Rows from block 4 of the image encoder, named by matrix and row number. Rows with one number belong to one neuron. Each number is 128 + 32 x the weight over the matrix's rms, rounded and kept within 0 to 255. All counts start at 0. Numbers have three digits each.
# fc1: MLP up (encoder.blocks.4.mlp.fc1.weight, 1152x192), inputs 0-191
# fc2: MLP down (encoder.blocks.4.mlp.fc2.weight, 192x1152, transposed), outputs 0-191
fc1.995:136176115152125126107146156141127120119125138093104107176103152112124110161127127079153107130147129147123137110142088112112152116114152149150122100152127099103152104155105094102147106144152161138134123109162129135130140152124129147103125136122143093117128131141134086126145071169130103137141155139145111164116147154140144155150113120132124120122111129107125144131137099152163146116126169135141163134113106130150113147120156132127167097111157129129116124142111138126125131124095130128157145129109110126121135168130166095129129125137121107125153154132156133132137130100098132130
fc2.995:096091118111117132121119121124140135118168116151182153104144105143140123091118140148185162140128147131123136133113128142135115164139098098104126181095108118119111152114129155151139152132150132103122137163119146103123103092165130137137165118129133143148125115139137166123119150135130125125106119119112128090135130128124128090159139115131124150130164136145113083107135126151083111139119126094163124126116137166113134115113091142121118127111130129167116138109166142134111132116169120146097115088132149141158129106152114171140139111091114093159096134126105114101112119120181097147
fc1.996:110142158146103140133210113221082143136163105167110104100109171124157146137124111101201124113152134064100071107120069133104170126082127138157053113128187165174072136137153104092147097206176117145158134076069187136108045113167153141008144151140152091126109184031138144108128087104076172108082052128153108180162156158086153112002118130129088156133169106130119193168062137080148133162110150160125061109058084149121154150154117087137080181113202155135068064121133132076124103109161115119179134096147167105141156139075131147170139130156131134079099167150088115160126142156128128136
fc2.996:149088152108132167151185133117122112174119094172109166163150120150160153170182111138109146103182122164156200119144097050087162105090106146123141156109053107124080150067121150166102125106110088067141163110162155215139150173063126116124193193084156148151177122164115130082194132052164180106117157138076195129065122098175138163048072196137126094133081174110144120211107114096118097093185117150145119097213151135076178149051127135182113138109122138071179082122122132100041170146049137112168111057123085199070165069106145125105034120100165119214105085139120108107155175092115081116
fc1.997:151113132144124112113166142123140106078092085158091166137159110168108149127101121130109140150123102122138134054134118157143123120087125152113112171179136073144111121140106164117139176097135147143086118105078119127154141140112172077107082155165138153132121184119109136164074170109150148137152153142100172111121185179098089125150092097098100169133116142130101121162122104092091145127121114112110149115134133132089135148161193099123119118131134097132121127063170164088107147184102178130120108138112122096140173136111126143134098152124114116154128118092145151132129136140148091106
fc2.997:156108143118116124107130146106097132138101159130146083107128143121142108146083145117132138108166153146095142120132098124122107131123124131159130106089140115137174131076132096148116131101164150161132151130135106134143075098116119130122171093149124112105143139145124103116148114171105130101131125137137114163096152105156109146118120097158157127132164159106139090103117120156140148123137097099141128109119092140121152103137078199147122127099136156099133136129138105182146162120145117143133168148156107171166115116120143102161114114112110101114141180143131095094085144151126116139
fc1.998:153117160142122159087101179050153122135104171100185162164123154181114131092089109077096086183135152120157110147214150129165156186124144080098152111110130158197125112145106143106125150163209084100026091102119086170051145152152069216145125104189161116126095038095149153108185120115163187117181010102133098116161113155150096196138087112142076138039078140160161184132140096175101095130185179153078120154111091117150071150148146087100151155113130150098111116129073111128140122049086170131110123182079078122100194128129160169107094136134096105098189119085089143131183130137168165073
fc2.998:107142157096120130098153132120143098144106104102093084163124154149131154142132135080120117164203109106100182058142146104160109102104099178108091092082103047123191115094130154155116041141179129148221169115201123153130156111096167138112120181159120096190167167103149054157124159128120139136087149112132175121152168078144132151130158105139142122148109098187124050141082084099163194074109132109083206177155132116105093075088188102151127146122108068167168092117149120129092085148129041153122104036128126125139140142148136164200143072129176151139116183079101161110160168209122095134
fc1.999:143134165155157154144168126135092124147115139148127140161131129086134149146106121155186132124120100111144104157145108123113148145091046116138102151161144122124180160131098188115155109127182097161139144119134141114094155105127143136156158165135129171126166101080080089100120109136093129123106096142115078092087120110116132091173128095097114131095137115110117139117094136111137101128086122120102137126101102103090149130175099155126108127133142119122153150114110180185123100125143140181145116182127143162147122159143160098151149160102164148185180139126124097124133077106163101093
fc2.999:157154131066117115167101102121111126154064145106149114124108166165118095127169127101131117138115130104114110122122142158161169088176173190119113120096126176116120115092170106118146169082117129128131121120112146185108098099132141092121131133188113143107109149166131144179124135075131105159170170115152122123146132140110076123130130092114106098132107117123149181087100155119095145120154154167112132151096134105145123163135153150116111134155150108115108123143169111153091116112124158105088111117144078133157115100147125105161061115100135153145085106115116121148148114159109148161
fc1.1000:147092122105178143134155202083051111099135131181138068137155145165172111134148073164161143192101115106094146164207147114174152040076162132133173123098091087157114100104116120065145130124134181100129128133113145157135077194104149114124126124098114110163168145138121137108096100169124043117129210125168136139162115142098111112098129131105180174126104143089119065164106106104135212155094123147175161114083125124120080128136076138115093046119084161098099033159171130104139141140118099130109200137096169131110135157182124121148088175112130139134188154157119123076068177078149133135
fc2.1000:115203074104125133122147123145116085133126060071181150114071112149112153115062112130123115130110170177139162110067161140064085122124155091147160186158123169140105124126113129132061088161105182128128073186087124138112094096145124187106107179126127080108127138188134131140078203100161151109128134145198123137094096128114189146082098128132136121109139118160108075116172176122160083162116103166102123174081196162120093106111096124168140098148118147136132132121182126153187113081166135101094139164092183089142154128143119125130116057094124125159158126144111156103131150112186089131
fc1.1001:194138103153101149119131151173106069098134138121107147201137120111147169134060132122134216104163095171141103122145126158181141095224129084158058101177099156106115155092109158109176154107154113123151119112144085138138087130135122150122104152088075203116115169136106104122119149163096127163109131100104045110133141074116141088098104171143162148108128097089094129132081127141103135114078122152141090172146119131148182160195161137107117158146094144097178100110105153116161160079130152154160102096110135083160105129139173100085106143124114152088147122117150137178142083107061151131
fc2.1001:138122139092115188112087128129123162157095168090143139127158161178131095133173118173125097184102143161120164162129112133087118138054090108140086164129081145134150154189128091184150163111135164133117196112141156159115107132109151076108148116170153154249141073105163075133108093105112162079156134142187187116114106086091124102122107159102077081140143143054087118130121169128106143124162136111174097134075159135137093138197126112146093208139166104085140141101111151080158127088164174089141163089150096105119157208111077139164123133103081132118076119090185127061143083086115096037
fc1.1002:227155137142086125111139181157116177116152076134112125151134175080156131214100172165139148186097185077099130102100061154113140144184103099078107121105093084086147168140151108075115080103137152107114163170164120142179117140143097080121090097186231144100164141121191099155126082116126106076042097132106152134052117114083179082178135163166116111168212142119192180114098166153178102160088164138068160157179111142128207157072190225093112091045120124129117170079063182106120049073121118066127100194129164127098045153106140117110126129131170164135183089152195086098166205087134094108
fc2.1002:071123166031155148115151118082162148134246118121169145172081064145102110040122126114197078132142134114144081182090127120164144164116143171147176112091135168134168034140150163097080086184174135085059098131139148140122127152113075053166165117105040148154157125086188161191141157082140161129159136065103158136079114105087110168187098124069131091115093132013124072156131086147067096155153122152233158103065131044130202127145153152179142120179124141109062159136144078172158213121159125109106185106088115113071088140093134139184109130183075135096084211187158115151103165186140098226
fc1.1003:116113160209168069165058117110187146113142116117115146105185104090074179146147141155138124093113123137120131047100093110141140105122127119090231123176104087124164104159117138087160095084158135112160146104119126142131075158141206090145069177155129110096143101151090131137141183122170159160131097150118116113185117147119151162161113155097135115152109131138179103188139201142115123151171095138052131086142094099125127101060121111154161166111107141103072074114100127175124122130161121102091079108103046150085138134134163146077136092090117162162098091123139150167138112166119129124
fc2.1003:126131129156150187143142169159108191146149136160140114139165112082136127107098108148106141115136108131144108225133136090140134095154123080103094143145114105132118156138127149148075134109122102106152131135119179131107117072156149160134093112132136153152164151099161185100094117145097108107144163113166107106111099147116122088054052137132138112183092213154119144108100149110114116181167186179164107136189088149114162109125068142244132073142146088157101128074102111083111156168097125079091164144147151115116081165120147097101069141115147155088155073143140112096082155125185103136
fc1.1004:163127128104097144112065102103178105091129169126130106102099107169088110094130061121151136079105148165073113115144151136155102081080111106096077188122131116183149069075091115108184177161117144163127244164138146081098104198108135162151139120135138156131156152092116117113156128104184146176167130100171140130080124103146197183170098119119133134128114121131124106124168147159117126170108162096130092104138147122071069076118118130140132151124132157194115122111112153092132114152163176159118129147109070113119130182156140104166106102177086151097069110138126177105080120054164085131
fc2.1004:082137116161147132112155157110172171079120100165153103171098110087157135176113158094136132103074113156132145091102164085109118158151119144161155165152113152129077117195156092126116096115164134116138120123166151164127150124170126126109170140089130134083132127058144133177109136100119099075101127176135134140117105105138094088135145141154107148149129109138150111094152127130171150114078136121159138104169140148100207120164091068125195124098115130030156117114178158154144120145101155118121117129073113156183122096077153071110138100098023159143117136148164160159163130162121122133
fc1.1005:092156155088168196155145176169126113159127181112138084142051187096117137070079103142101134123077135160110128124185142112185000069080192101103099114071086189125080125079109097132155179099135102165114097137095120133108196155168122131132146171111127162127083084107137144132100142139099142080165172115178125122136145071133089122120164074059099092110149142119062162193086146127090155144094131169168199174058109115130156197202080125104098136125128083162102171126146092178115161122200164144104117169179141101104131123123035103106166134127134102164146155126084184123180101163156148093
fc2.1005:185105132142106105180100084164150136176128122185118097108142095127140154156100128094112114137112121139117096138122134135121073150176114148141118131186131128107168127151195166199094022120157185127102170138079157140168070147076085113156091098124115116115109164155088138179079124140136076129136159130084141133079093095154131073195121133114104140130117075168182169100106130077129106126078122133156124144115172078108106084118164138151238141217110134108110111149141168083169184090089099084133119079145154174131087153156224128102089089126184156082188136079107102191127117094135136095
fc1.1006:140146110132122119142156129142153113119118113154114135141121108130132125099167123095135121135122149102122130131174155149134122145100142094132137113112134170169109133144121121114137130107139146106136155157134118073103094176152124124104137132124143123129091124134120142160113125126146150120073109103135125120102127133124110136150153113129123135129146119145160149109124094102108126157087145149104120118132098172110156172172111126112132170143168141150160138138164106106120121118125110082116117116139116161122143132112125132136127090121141114131128113106132123151141129090120128132
fc2.1006:145097143140133144140092111128119122131101163121107141139103125110149101159110078115144138112159169112140112125119114120151121074131126075178130138139119120112142122089146124133150119157127153157130131123108151155127137118127144113104116115116114138155115161143111110108155110148132116121113145139119133130151113138145145102126107112130144113083106153121136114166129169137116109140109113111138144117186145094178111129103113115131141127119099148127125133117111127139128132124125141143138104156111110113111150118133140147133131152109148118120127133145134144108100145137120116142
fc1.1007:097084077149140108126150131154154109122118140087136087128138129103156130142206172140141151088154125105095139142089088122111117171137143114109119129111147119143116137162101126090125114142134145051131125123087095128180156127102133195166161119031184130146190148147132070130068121091149129128086108104153154122074148157121172135193093132075102125135151135159100129101147119128142122164110115152162138130135157126131183105129124107107164165145071114114166121122143159110168147148171105136084118150154129108099147117075134096137078130102112170080144124158110159122070124126156144167
fc2.1007:110168146164102116092131131110111143146101127102078130095096175118116069060101144122095158162104090167140092162130104095102158137135111133149129130090129117143120142071096123113168119074149106126132136136113216171139096131105158080121151136144101172116118100105114141146151099140142104140117114145095171124137198081096076121128149126150184161102173120149137093143148113112186124188139156102121119099094110103107135149104180134100112136076114067131151171139138158141140101142100111153144085140113129142187120139131139127108192112126150132165124170079132164160143148145147077138
fc1.1008:146129070109117150121125081169122148140132156103135117158150073097121128120134119130157146179115151110135104081108123112117135117164101091135183158075153108099153139184110128082105126157135108121146101135137188132154118143115141093118178136200129110164167150100095071127080095128115097125107134130060118101119107144131161140108144157153183154134138133119170104111089131161163132156105158135145162090136135081098148083111157147103168118105137170121123127141088153149134122092145114121154169086116125107131141122154187143106103167067110140105133058142127122145090205085120170131
fc2.1008:144150095114096172101137102108131141145157137109143121145126164101105127161153113121132080168109154161158110159163110168127176145097128142110095148119105089123098123141181121136113130141087205073080152114175152123146119088121101100145174152128142116185172124132126157153188094167122139096085146092118186156095148165129151160160077126152096087105111077111155122134117134196120108113172152112174125134170102105125131128162118147149160120197088134118141132034142128145106086084142115108163129178076159131127092160093096124089095077112118114092063154139081083115133146161114097142
fc1.1009:149143087161093172114174138125121126105148105097145139117141127150136118129132148198139133164137133124038123155092098153058158093096138121124151035191128125138127133183114184054106073182113175063173110102148126111129142118042090134151144151156148103081064093104142100150065168147078156139072093087090122156167157116200129062141176145206163097160107138108109165117144120127126102156158120102103093105125104138127255112176068105152065134108146112081115123050047110197113077120127115128134137122175120128146106224157155093092118121141118085124131132105097085163108093142146207150
fc2.1009:084154124096139134189159173182067075186137103213099074130123135184091119127123064081208166080093156058143120125128112116133052127196131114094091149097133157095153069101180126181149157140194113097096149144130114182142106149156124161191101100130194116157140172131158188121147039077115126128123077177145170079158154100093095222171097078065064168165145112093115125118144102071154164104170110111095140102151170093118099210103140123145137112144142152114086133095127114126147126081172178112116124155107107086093156151131102149088143158168143104094135136174128112116128158139128043094
fc1.1010:092113090177128133138104142166109088148133162109158105138079153133095132112121125138147086082101106124131154160135107119151206135125131107136148126132110107160141146090127160101088169168112121091111163125133135116126116143107141146162120136141184151126130135171151101147130157117146162101134135106161158117110083095138130100133150118169108114139096140104108163147120111090130132134123151146185139125163095153145110130114104107130100137127076097133104130073139146110096122140146125059108125095134188163070114098162130142132114118155144087137116098096115106154118147156136090100
fc2.1010:121115135096113141113132145116139137153143133145096098155146093113110148117127114093120127154116103102129130144132072113084096071108099164099110098161154141130116100134116166148121125169128163128144136167105126172142154107126150164114105135165089095175170089097135148124127067167152068125108129099126151137125198154129121140161132116048160127147122102150145139156083131144109130147118137119150133134107136153155126162120162123164156122127144120122114113152082074152139171148093137117142114034153148106133145117148127138110148105110139139113138155139153097067157098152093177156
fc1.1011:115076133096118091186104161179122132132120143177049134147138139136060182108134183133153118094162128127173136172087128072153094112103128148169160124177106058043115146183116083102139093141140106121131164093153120065204144168157150094166096176090115100156120110134154132105115138155143128130113155111159124119121128098173117197164094107117140082128118049129155114141120133126133174154080132137168140114121103091107135164109162102143167106123171111127094132171109167119137135147100094144108172109063083146108088137099128180075102136076112132126128154136151076168114149146112111123
fc2.1011:155114078171133134118132141149129145124173106126166166130125126115128142104148141139111148124088153090123179124152112123111113134130139148119086130096147073134127120123115141162097158130149119092137139156150200093114126114079116097104110128177145119165157159109112095089174147131100132167129127120107125144124127151107162080111114182172183139115108151107096173122122149130119179191144175188132106133177130130159131121153130138133139132126116098120070090076121079119163115167084081122065087090163178104122086094119145094138109160093125099148153122136139161102125120148129113120